config = dict(
    train_examples=245000,
    crop_scale_min=0.8,
    translate=0.06,
    color_jitter=0.2,
    norm='groupnorm',
    kernel_size=3,
    residual_init='zero_last',
    eps=1e-10,
    batch_size=128,
    weight_decay=0.0,
)
Rows from block 6 of a small image classifier, named by matrix and row number. Rows with one number belong to one channel. Each number is 50 + 15 x the weight over its row's rms, rounded and kept within 0 to 99. All counts start at 0.
After each channel's rows are labels from the 100 images, of 14976, where the channel reaches its highest value: "strongest on" is what is common among them. Only what is clearly more common there than usual is listed. The data: made-up road signs on poles.
# convs1: 3x3 conv (model.blocks.6.convs.1.weight, 192x192x3x3, each kernel summed), inputs 96-191
# convs2: expand pointwise conv (model.blocks.6.convs.2.weight, 784x192x1x1, transposed), outputs 98-195

convs1.186:62 56 60 60 76 76 78 79 67 78 66 66 64 56 74 68 62 68 60 74 61 70 77 66 79 67 87 61 81 57 54 68 71 73 63 75 76 75 54 73 71 68 62 56 61 73 72 60 50 56 40 31 61 50 46 41 46 36 51 51 61 55 67 47 34 55 41 53 39 48 48 39 51 37 49 53 37 48 37 37 42 38 43 44 37 62 41 46 44 48 59 59 53 36 40 50
convs2.186:51 11 63 40 50 54 22 43 60 60 50 27 46 44 49 57 53 64 44 74 35 63 38 69 55 56 47 61 82 59 55 77 36 41 46 46 33 66 68 66 20 46 34 58 25 52 44 54 66 89 52 48 48 17 49 45 52 60 28 48 49 50 52 46 53 62 48 45 54 51 00 47 44 42 46 47 45 51 53 52 43 47 40 41 55 42 46 50 34 26 35 41 24 18 34 33 43 24
strongest on: triangle sign

convs1.110:60 69 62 74 67 77 72 73 73 67 47 60 75 61 76 70 62 54 55 56 67 75 63 54 83 69 74 57 85 60 70 61 72 79 73 51 75 68 59 82 76 35 31 58 61 38 64 57 59 75 59 43 53 69 64 57 66 65 56 66 46 68 65 65 56 62 59 64 60 64 64 49 65 59 64 65 62 64 60 71 59 56 65 69 62 48 64 56 59 60 62 58 60 47 62 58
convs2.110:50 61 53 64 52 27 55 75 21 61 68 63 59 49 32 35 42 40 14 36 31 55 36 58 79 57 54 49 51 39 72 59 61 53 50 71 59 54 61 46 32 59 48 37 77 25 61 49 42 65 68 65 81 64 62 68 60 38 69 56 36 61 56 67 47 34 58 61 66 46 54 63 55 86 61 48 58 66 56 58 64 48 46 78 54 65 64 60 99 60 36 64 67 24 49 24 56 41
strongest on: square sign

convs1.62:46 60 55 58 57 67 73 67 47 66 47 56 68 49 64 61 45 46 52 53 44 61 53 40 66 67 55 46 61 48 62 62 62 62 63 46 55 72 58 60 67 46 39 54 45 45 59 42 83 64 63 56 77 65 74 50 87 77 81 85 64 73 55 84 61 74 55 61 47 79 76 69 68 56 76 76 93 75 90 62 49 47 76 93 56 63 67 59 69 53 78 73 75 80 66 82
convs2.62:45 70 47 69 56 29 43 72 35 59 71 43 77 39 16 59 54 42 15 53 52 76 51 74 56 55 64 58 29 26 60 57 54 47 60 61 39 38 56 44 54 70 67 57 49 18 68 34 47 62 65 65 76 57 69 75 60 69 48 68 67 55 42 77 39 39 65 63 62 60 46 67 77 79 68 63 73 69 76 56 72 46 65 68 49 55 56 64 65 49 54 60 36 48 79 30 61 36
strongest on: pentagon sign

convs1.165:58 57 47 63 61 48 61 44 82 44 66 45 72 51 55 55 48 55 62 54 52 54 47 45 66 48 63 43 62 44 52 39 58 45 59 52 45 50 71 44 46 76 58 54 57 62 53 57 65 70 40 42 88 42 50 44 83 91 73 84 47 70 84 44 45 71 46 84 37 60 43 42 54 39 84 67 76 42 81 33 39 40 42 79 40 90 47 42 38 39 80 81 68 45 32 86
convs2.165:26 19 53 38 48 38 60 49 48 40 30 63 60 82 06 56 43 55 58 54 41 73 52 29 81 63 43 79 47 53 27 36 40 19 40 42 42 18 56 44 47 44 30 50 45 54 52 40 27 22 34 33 42 42 39 38 34 41 62 33 71 30 66 39 41 35 38 55 37 38 82 46 45 62 24 68 80 35 40 47 56 57 51 39 27 62 44 42 59 54 76 46 70 42 31 74 51 29
strongest on: square sign

convs1.135:50 76 70 68 66 58 67 57 65 41 64 63 68 52 63 76 69 40 56 54 58 72 60 61 74 41 62 51 84 55 74 37 63 72 81 58 70 49 67 62 55 61 63 73 57 62 59 58 54 59 52 44 63 46 56 48 62 74 25 67 49 63 81 51 51 59 53 68 61 50 54 58 40 62 81 52 43 51 39 59 52 55 57 46 54 69 41 54 54 53 62 63 60 45 50 57
convs2.135:64 53 46 60 50 47 58 32 40 28 57 57 78 47 78 53 30 57 19 68 35 43 19 51 35 60 31 24 32 27 33 65 26 48 60 41 49 34 48 59 26 54 50 57 78 54 49 40 89 72 63 67 54 55 60 62 72 12 52 44 48 61 71 58 92 41 54 21 46 58 32 61 44 40 59 63 40 51 54 34 47 67 65 81 35 64 44 52 54 46 58 58 54 30 19 43 60 31
strongest on: pentagon sign

convs1.33:41 66 68 65 42 38 53 44 67 35 63 46 55 40 41 67 77 27 49 43 41 60 55 59 51 26 41 39 57 42 73 28 72 45 66 64 44 42 63 43 43 52 53 72 47 54 39 41 34 60 41 32 57 42 42 36 48 78 49 50 43 53 54 44 30 61 43 65 51 39 36 34 58 55 58 45 58 30 43 50 51 51 39 51 41 58 37 40 41 27 62 59 49 23 44 54
convs2.33:49 55 55 51 74 71 53 52 53 63 65 75 42 63 68 30 43 60 63 35 29 49 40 38 56 53 55 32 38 77 37 77 51 45 54 68 67 72 69 54 20 58 65 50 60 66 55 59 64 75 66 68 71 68 71 71 63 14 61 56 43 59 80 67 83 43 65 46 68 69 22 58 64 41 67 66 45 65 69 59 63 60 58 56 74 68 50 62 59 66 24 72 72 16 19 47 55 29
strongest on: square sign

convs1.25:26 76 66 60 34 45 41 50 56 42 76 22 53 31 37 62 72 42 35 27 26 57 35 47 44 34 46 28 42 26 77 39 63 53 64 38 25 41 63 41 50 67 62 71 35 60 40 27 52 49 38 48 73 38 40 17 66 71 39 58 57 50 68 53 46 70 44 61 46 50 54 58 19 32 66 46 67 44 60 41 26 34 41 64 42 73 44 34 42 16 54 59 58 46 43 66
convs2.25:23 51 33 38 48 46 68 55 55 41 35 31 32 38 86 60 54 43 71 57 59 21 60 35 63 23 45 43 11 31 43 35 41 58 36 55 59 29 42 46 84 41 44 44 15 48 49 57 57 35 46 49 48 51 42 47 47 46 54 44 47 47 53 55 32 67 39 20 45 49 26 45 48 04 51 48 52 40 48 42 42 48 40 24 60 41 49 49 13 45 60 47 45 64 60 64 48 60
strongest on: triangle sign

convs1.131:55 56 41 54 67 61 59 61 43 55 39 60 83 53 68 50 35 53 61 62 56 56 56 41 67 59 55 56 66 59 55 49 53 63 57 46 69 65 57 66 66 32 34 44 57 31 64 50 70 67 55 39 72 60 78 51 90 60 76 92 66 79 55 72 53 89 50 77 52 69 74 55 45 54 51 66 86 70 88 55 53 50 67 84 60 52 64 54 72 50 72 84 64 55 58 91
convs2.131:54 43 76 60 41 21 54 57 02 46 55 54 36 43 39 57 41 47 07 49 28 40 57 27 74 37 57 70 48 45 65 63 37 49 55 44 40 52 59 26 35 35 44 45 52 31 49 34 34 69 46 64 55 51 59 56 50 86 66 40 45 59 39 53 57 43 41 64 53 45 22 52 40 95 51 48 78 39 65 53 56 60 47 54 50 37 41 49 56 18 54 44 58 37 67 19 50 54
strongest on: square sign

convs1.30:37 61 57 64 46 44 48 43 61 48 78 43 46 37 50 55 67 49 47 46 42 66 42 54 51 36 54 46 59 36 55 46 63 50 59 49 53 42 57 54 52 82 79 67 37 83 45 40 68 58 35 41 68 46 60 11 60 54 56 69 57 59 64 66 46 60 34 60 31 69 67 63 29 24 81 72 58 64 62 36 22 22 54 68 40 73 49 32 55 24 60 61 69 59 47 61
convs2.30:35 40 62 45 39 33 51 50 63 55 57 20 28 51 48 44 43 46 58 26 34 26 55 53 58 26 37 40 01 13 80 54 36 64 60 46 63 76 66 54 53 35 29 31 30 44 62 57 34 66 47 53 50 24 52 56 55 22 65 43 56 44 43 48 15 58 39 32 48 52 40 35 42 37 53 48 48 52 58 47 39 69 60 32 43 41 34 48 23 62 79 39 35 34 46 45 62 86
strongest on: pentagon sign

convs1.79:44 53 56 36 36 45 40 52 55 38 76 56 52 47 47 61 62 46 41 50 40 40 47 76 55 38 51 57 61 47 59 44 40 61 41 54 46 41 46 54 39 80 83 68 50 76 43 46 72 60 64 69 65 59 68 22 65 55 59 72 46 64 55 78 69 54 63 41 64 76 76 82 41 58 66 71 63 72 65 65 52 51 69 62 69 75 60 63 67 28 73 51 63 63 70 58
convs2.79:47 27 50 26 34 17 44 47 54 47 51 17 47 39 76 74 41 44 36 52 54 53 54 55 59 22 55 44 17 12 73 45 34 48 39 37 48 42 39 36 58 46 56 47 11 51 34 41 34 57 49 41 52 33 40 54 31 56 29 44 48 42 25 47 20 56 40 28 39 59 40 30 41 48 36 57 48 40 42 56 45 58 48 30 45 38 36 38 36 26 74 20 48 56 76 80 37 60
strongest on: pentagon sign

convs1.95:50 50 68 60 42 63 67 56 58 66 66 43 32 41 60 71 61 47 51 47 56 58 54 73 33 54 46 49 32 48 47 62 61 49 65 70 41 64 45 51 46 62 72 65 45 70 47 50 54 31 52 49 57 38 40 56 53 72 55 61 35 44 37 59 63 39 52 33 44 55 46 57 28 45 70 56 39 51 57 49 44 42 53 43 44 56 45 49 46 65 46 46 44 43 53 36
convs2.95:60 82 28 54 38 79 62 38 56 37 42 63 59 56 55 37 55 57 75 58 75 82 63 37 21 35 37 26 63 72 00 47 40 63 60 57 54 19 37 65 70 46 49 74 66 67 52 32 53 62 60 52 38 50 41 32 58 54 37 58 51 48 51 35 55 65 58 39 52 49 59 47 47 47 58 75 47 55 38 49 58 68 65 53 48 53 44 45 53 82 36 40 56 71 48 61 47 78
strongest on: pentagon sign

convs1.151:45 51 46 41 39 43 37 59 42 52 73 45 56 45 47 43 45 53 46 49 46 40 51 59 59 41 68 58 69 48 54 47 41 55 38 52 52 52 57 58 64 57 55 60 49 52 44 44 56 67 53 61 72 51 52 46 83 52 44 79 56 71 59 63 48 76 49 64 54 58 65 58 59 40 66 56 72 59 73 54 48 46 50 73 49 71 57 48 54 54 72 76 68 54 59 75
convs2.151:35 56 43 35 54 79 86 21 35 42 43 57 31 59 70 46 39 51 78 52 50 23 56 30 50 11 29 43 07 36 14 36 53 71 48 44 64 53 30 48 74 40 38 71 44 85 38 56 38 59 36 34 32 66 29 36 37 54 49 40 66 31 59 34 50 42 35 39 39 60 49 42 48 42 47 49 53 39 47 49 41 36 45 11 64 47 44 35 30 61 71 39 61 70 55 45 40 85
strongest on: pentagon sign

convs1.71:35 48 30 31 53 68 32 72 27 69 34 30 66 36 54 31 24 47 32 34 47 33 44 63 74 71 61 45 66 41 46 62 26 69 32 48 64 69 44 71 70 47 48 33 40 42 53 49 68 74 42 49 54 60 57 65 68 67 54 72 48 76 94 55 48 56 40 58 45 71 55 55 69 45 82 66 68 66 69 46 39 43 50 71 50 53 46 45 48 88 71 58 75 63 47 53
convs2.71:66 54 85 61 60 33 45 70 33 61 61 69 57 39 31 56 49 49 19 11 38 68 27 76 58 66 56 39 64 21 64 96 71 46 65 58 54 43 54 52 24 67 69 51 68 23 66 28 48 49 64 66 70 62 68 63 58 30 70 60 46 52 49 69 38 33 60 56 64 56 76 70 65 66 61 49 53 65 69 49 55 41 49 71 67 58 62 63 79 61 66 56 38 39 65 48 57 47
strongest on: square sign

convs1.32:31 66 45 53 50 56 53 46 67 48 41 29 67 35 50 45 45 29 34 29 35 54 49 27 65 41 62 26 71 28 61 41 54 65 59 44 56 49 60 51 64 36 26 53 30 23 33 31 47 78 41 34 52 52 44 54 65 99 72 62 30 70 93 48 39 57 35 73 47 55 49 48 73 49 81 55 70 43 68 47 46 48 42 69 42 47 38 34 33 56 72 66 66 52 46 62
convs2.32:58 62 64 72 68 43 62 69 27 65 73 73 57 50 38 41 51 53 27 46 38 68 33 34 56 58 66 36 35 49 64 66 67 40 67 75 54 42 61 62 42 69 60 39 71 36 72 53 41 69 78 71 63 76 70 66 73 30 76 77 45 71 53 68 47 26 73 61 67 54 54 69 71 79 68 59 54 68 69 61 70 43 51 69 54 62 70 68 97 49 46 75 74 42 52 53 72 48
strongest on: square sign

convs1.50:48 68 73 69 67 74 83 78 85 69 57 56 76 57 63 83 74 49 53 49 53 75 61 70 84 73 67 49 70 55 69 67 71 70 75 55 62 78 61 70 80 62 60 58 48 66 63 59 63 61 55 42 54 48 64 64 64 71 73 58 52 66 83 61 58 58 55 60 48 56 61 52 73 55 86 63 64 64 61 56 48 48 64 67 50 56 57 57 58 78 61 56 57 40 57 61
convs2.50:54 58 66 63 60 27 27 71 54 52 62 45 62 46 29 58 48 53 27 40 31 75 30 98 72 80 67 60 56 28 64 87 73 59 65 65 48 42 42 48 22 60 58 52 58 27 56 41 53 49 62 71 77 49 71 67 61 46 68 70 55 57 58 73 37 42 56 61 71 57 61 68 63 57 53 56 78 72 62 41 55 52 49 65 61 51 64 56 60 47 41 66 02 29 52 36 57 04
strongest on: square sign; hexagon sign